From a checkpoint of a small image autoencoder: encoder norm batchnorm, 16.9 epochs.
Rows from block 12 of the encoder of a small image autoencoder, named by matrix and row number. Rows with one number belong to one channel. Each number is 128 + 32 x the weight over its row's rms, rounded and kept within 0 to 255. All counts start at 0. Numbers have three digits each.
After each channel's rows are labels from the 100 images, of 14976, where the channel reaches its highest value: "strongest on" is what is common among them; "patch colour" is the nearest of a few named colours to the mean colour under the peak. Only what is clearly more common there than usual is listed. The data: coloured fractals of 300 iterated function systems on busy backdrops.
# convs0: first 3x3 conv (encoder.blocks.12.convs.0.weight, 256x256x3x3, each kernel summed), inputs 0-85
# convs1: second 3x3 conv (encoder.blocks.12.convs.1.weight, 256x256x3x3, transposed, each kernel summed), outputs 0-85

convs0.231:147149120104056147110176129074147158110147098107129130096121100045196133128124136079122184079104154081100118172170152122066125125127164087167114093154075096071084116110127094067126151135105074211114148148093127130105122115160089133074105140103085145135092121
convs1.231:180148173115108122149110071096093087119145141150134144122153070121156096103110188212116130118070105133084038161119095131177150133132088197141100083147144124160140122069129113121122124101142186134039144120172146080078088155091116099155089101135101116102130170
strongest on: sparse
patch colour: white

convs0.195:128150149168095132148128131150185165143069146175114132142121167138116162065125130095207102178168122117064125155125130140120140135085148126148146151104110144107213116148087047083101150123129134190132101143079148140168078093161109123137125096155156163161123140
convs1.195:161124088158138136110140183070131088146235106100182146115118105139142129101130098127010139117124139115108119106156107134134114160175089154101119110097119133163044205140131127147113110156126138115156112140131093137125121081152164133128151143060137138085125106
strongest on: green
patch colour: white

convs0.123:166120124138126089129107188065099148157173129099148137106116187103134148121160121144181051155106111116102128034132106129130136115131087127105108163137097103111113099149099066098136135137125098149126098134077135106124060135129109164167078101108140105080128116
convs1.123:097120154123065108139136080106124101134146135185091129142112050174100112203111101124172160099133118156141128143065146099162112116151153102093140147193126129120151139128118086172140077162140148160130100117151203097127180192143183153143113125172172136134108139
strongest on: black
patch colour: white

convs0.96:121114142129129132150182123082130136112146111114107140161152124255118156117126146204126137138151142181091129114122134098172149125147133140132139159118140139133137135092101119120108156114143122121133134131129116109129216163133148110088133095129127118103138092
convs1.96:132138134150138091147129151167157132169120078136178199124079120042164120125109162092136174123075075194119119103138171122178114140108184135118192078153134077129167146154105103118105152108113132169170101120146112138169183160112093146146119100090093145124138124
strongest on: sparse
patch colour: white

convs0.161:158137050143084118106115124103091192092128144138164163135082147094152129093107114114142134043132132109144157066101119104105096166126119126098088100149086075131095122100078117123075069126124108142124144115088108100126109115094093092153123178144070106064115126
convs1.161:099117124167094142133142132127164094159150104152137077119126092183129134150066152150165121113092136126158090143137156157123172115095115155150101118147125120122118119168152083156163171133165097103102162159147122145116113086096132160107152143131115096215144107
strongest on: black
patch colour: white

convs0.196:116147143123134085118109140109076214116125177158158094123117106108177125160135135102051078161096132137102058076139089123131086111096095143100153091081150132114106086157112082139137081160114071131111127127105138115195047114121079122098138091097132112160171158
convs1.196:096215159129126181158140134132109116185142118089124120170113138147094149117097082147135130109139132168143221084131157242096116167186151141124068110089155108135127119152120125104143083122124142121129100102104109189100139122060109115114159152121128104153121084
strongest on: green
patch colour: white

convs0.68:103145132161152148143152116131076118122076102138145130159088147107084167132134106124182155100152103167095162127158171051119131140164134128100109114098163098100179094110150172107142102109201132204108109178130130131153155131185075126116091112160153117133131131
convs1.68:146124092109138087154150117171092128140147147138142181119097127147193139124098138106123116099120109130075127109098113142114124140104079132139131126059105157098089153109103182093131129161152129181140091138163112138162125151055134183119105108135074126143103041
strongest on: sparse
patch colour: white

convs0.173:148168136147132118144075122148113119009046237162120128133139166126098072116107116111118102136166142148157127095167108125139151130092157113079147126110118129070113145109111158135121142087101125064107112104134123134147140183149154132125108138122128000116130112
convs1.173:145131192157104107096178142163092113186255090133118091127133100129102108159154158126151160135125130109168127160130166135123124140161088096123068125128153157175115178128132158117138114145100142165120121124109140121137159050119153136126136117143152201091113171
strongest on: white; dense
patch colour: black

convs0.201:089172119207107139143142127159144112155121160150161104128139119198114172110120101083184042135155120140171146173124127102136142112087128145101151084103084094144137202112071064086051106129123110063106149125123147211101192116138133096095173130130120115091133115
convs1.201:082097125081119083140113147097147133114096116137146113089089174125111081131104216176228168105144081128126062101103128122162113164139162130103158123152225102054154117172119157106180108135132161120113122123161152046109099115098102160137151096116017146166139130
strongest on: sparse
patch colour: white

convs0.137:125118141184141131140122061188072132108166183129149124124126079160162125090148128114067116145140100083129144116095073190135104107111146128127111062093122125066138133129140061119154140119156137111135064083106105167109151190153157125134136108123074085132155152
convs1.137:125172079113178140105095060118108140178067117110138105136168178167118134092066151220111112156115112186144068101124174105157171155145106173126114083188177143151087107148150130145144090151138099150099135149117146096132121058081114125149114124160154080121120131
strongest on: white
patch colour: black

convs0.56:121109153119100119105172100147140120086111124142172049170117119105073139078124045106080079150134173157118165135129137160102077157070114153075148098185120100170138179163187193132135105120129110057075121143123084063155106100075114111095124174155179085127099146
convs1.56:147094089202177103149093148159166146150166064129125147124089108170152167131135116161153123170153081090125138068184147081085179137153170140160101146120144126138131094140098153106099170078183159023142157178159150087146119084133154152085086152068096111140076096
strongest on: white
patch colour: black

convs0.253:131109109140198096102098113160178207139154106109123141084104114133125133100116181116100130200116112159118078143145134100119044142111133147120102130065134152140113124118128100131115155102106156127167160146202125101106093108147083133162126100102114150255114108
convs1.253:135147122104111139120146117176089088095130114102106130088167119116101129150158151075131131168136112118223089128113137142089133114121103127051150139117106106143126133086075069133161139034129152152059100147107147109164132134112114114156107126122077128115171177
strongest on: white
patch colour: black

convs0.100:146118117115178109113159152131092136226151114124152127116114162138118188118098145109096085132130119125119133089110168148159129082068082114086103064125135142152138099137112134111122124154114111069136076132135112113086110071151104159156120117120115166106118114
convs1.100:123122106113161160140061129116139130026000111068154157169163173119127131124068109127144143126131138107156129173127103118111106165113159143184129137161098094111126143072130153146113172143158128138114157136142154110072091141132153128132150145138096098172131127
strongest on: black
patch colour: white

convs0.246:094147157251146135102168111107128160190081138113171118152138130140106197093148112100153117108169165114099144181132071128123116140100154097138149107125143146125136228121146155055147139177129089093103113176109125087082104157109135115127138157111107122128104095
convs1.246:176124107060124145129107192165087109140059167083106130141120161153140082122098143151067103122121114144144149099123100135147131154142102135075092109125105098086109066117118113076110170119108137128151100133152140106165149157182128144136093126076101136103116126
strongest on: black
patch colour: white

convs0.211:117166104163092156194090143158117138188059147181115147179143159142124234151151130065201111127148129129109131151148152103125079143087160139123144127121121093145140156153146118048113120199135126156126155106140117108091097200148093132139143100136121177141120113
convs1.211:143138166096087059086120078075094127107034111144141114098120141144147064143137132144154107131138116102105093132099131127139136067122119107114122149157132105128104086118159114141119098137143113084109087107135120134108144118134158120099127170128124201187102114
strongest on: red; black
patch colour: white

convs0.172:152127095150123105114165174178113119065172139173106157087139119132069079078163095176128135116115121136140110153085139116111144088104133184134097171128124113077135166162155154189174107125149069230160100194132134159130200174161144165115137098109082138086128130
convs1.172:145094146125104135119109006152123139135157168133132141179135170130082169119123114073128106125185147156111129065189114116096161146136091076138095153162093149114082119117109111094101086120109134063099127085147153153121140124103115131125102141139176130111124143
strongest on: sparse
patch colour: white

convs0.189:109141117143124086162140101137118102137078141054142127129115088128109150155114129146149145150132130114151117124122135107150173113124154110107085199163116114147134121097110191177127091123142157097138182127155052100081184116116131100144170150079114138131146099
convs1.189:113105108131089118114098166159183093151112093179180182153106117090165116101117173095125164139078099201108198123108152106171090139097180168128200089133149098106161147167080117106062138080123105153164108125135147144135138150098096159097075098096111120065093096
strongest on: sparse
patch colour: white

convs0.171:119141130119135157130129097117119106105201101074110069130151126145139120141119128118123123097120134161085095133117130147149159160149093110125139143137095100150101106110130203139134114141132155136153144125142136124072210156131145124140146106121123170105130146
convs1.171:121070092122091142115123182148188123134125130207139181160104191062152095117118185118165163137112107168131199139127135133136097149124176146138151119124187080121136144126081168106080138108181147116165134162089147156177108182104115162105104073105132155075095154
strongest on: sparse
patch colour: white

convs0.159:089142149096125134089175121178085111106076188146148104132152021107147128125093081096071044122160091109149139101164101155125101118112136165108133089161124192118095135174100088164146128063126138032120102090092158103097193098134205131114124128127153060092104168
convs1.159:064126120185115141130083135121186127128099140110154106096085196151128164070097132171068122105139123141132139092174148130102125126177164076146126133159167111127181104149106133097130166194095146060166128133119112122156092083149112104120121127085083144128123072
strongest on: sparse
patch colour: white

convs0.221:111134109132160150157152126144123096123145135158081110130119174129153147151171141093158118136108090171121202049147135119113135117117187111145141155096101156109161130135076124163138140148143164168142126134141118204126134123123138162126166129098110104093183115
convs1.221:144107121118100070132098129142134135141118133115161112147122172118139130146127148140100146098113146141153141000171125129127129136140115141133131161066133112120172119124111134107137141134139115115149123108150155132135096119151127130142138131126097141116147112
strongest on: sparse
patch colour: white

convs0.202:095147162148013133127046119163113099166105090129101103160137176125129120183139093169118139179118177150107124224171119127103093136156087124100116164145126120170130117111113109139151099174123147144083179121151152081146138094065099133119101161123171113108143133
convs1.202:109119155124225045100165084146139141134122138127119073089163127115127132044142165103187123168131090120090097147126122114137092101124144136178112116112137138119104135120114152129108047100113126119167130073174126152114166140158142145134107119140162123080217131
strongest on: pink
patch colour: black

convs0.244:130117093083068170132108082099081191114185083127145097140097141130125074137150162142142145151127140126089156124161091145079124128155119177121137111164095137063156154134171160084125097118107126133109130168120147079147169088106031174155128108100122161107129133
convs1.244:108060083135212127095108124147159091080083120104170073143119065149084146130106126100204094122112109165132115101159152165123111141138146135124103085078105074139152082061144137121165116149148126090128095139114143162133124139067150114132175107178158114120080131
strongest on: green
patch colour: white

convs0.198:130121130125153129201104143137152178127131172111058121159099158147132085132104176090138143149090067085046081136087155146170112147096132135159159165147106110082097088190135119146125080133103148123080137151112159143078137206150117148191154076122131071118162129
convs1.198:150132171073161130120153070070092133178142111192175126098136143085113109087115081136111175120132156106111175099112089092106122125119154151156137148120161083114101145111127081126125087119196114076132129140131110141133129122151140186104155145146170125125095145
strongest on: black; red
patch colour: white

convs0.180:088125149140050100130093148080119157083188141117166124085117120138143132164162126161146144122079087077130085099105080109115118150166134123146141116057136108147150099088111128142138092125153132130131159086112129116191101140049064110111110142098120149149139145
convs1.180:140138081104092163121107140116149101147105112147128076180134177121129134132121125107163149130134146127125114182144154216171119136146111141110120141117164093165126088139144118105168141106142118152164119144157136209092134110101145105151182126052089232177133097
strongest on: black
patch colour: white

convs0.238:137166108200093107142116127177150124091071119076088113192128158186097147134145119121180158098130135095105085173087127144098135133123114135184139154080095080141137103116150150140132078158172127226139163162162135110114116168142138128163145114122144162097108096
convs1.238:126143080060112122132162130117122134088114124162136145146128119070140141128086092106179110171127159108134097118188125127144112142094097147047114101126172193128099128198143149135159180166110115157139079087154104112139117103193123157106164146127130114135168183
strongest on: sparse
patch colour: white

convs0.66:105145142043094145117183117086149093096109110186125100110124145146118138145150099189060138134123116084154149111138139115122191133162142200072091190164108125191080135141090174163182099111137145082097163156090153107115194152102158119107118140080085080118127093
convs1.66:106111133139131086199125189172156119177139101114147184128098134080144149133139140123121189110066077146099073122156151128164106145154174113121148071132166052090161160181110121119114150113102105150164130121167112178173175168112091148153098087082096149124126127
strongest on: sparse
patch colour: white

convs0.15:128118121099192105104162115069036150061115175109183131164121100144124124134114223142155092112189108126134105101128079144135107170104159087139121078119139088124132110128108143150106121122131136119137136137161119128106134137127119134127123138150108153103139165
convs1.15:205165147076109096152145109086148145138109109187136199108159145105123102140108138175129101106130179121128145132152164151141153147126138177149099108160133168130133068147111141191117099137105113087097096129087074127138156133150112111101134112120107071100135172
strongest on: white
patch colour: black

convs0.152:116093128106177195121074147152106051128134135149127091139106151134106104064134117146122086152201142081157105113217104142157045175173123133132097081132124067070121137199106099135140096145129126119113158172127087161151133150077135103141150255152124098088121136
convs1.152:135113102149173117168146049133115255116126137115101128125160168121124126106136119094170133180140110171111078149143145103145018121148192134158113087145118007138120157060129107097129123072105162138127138139082130136117179126106154150127106162103189116150176118
strongest on: grey; white
patch colour: black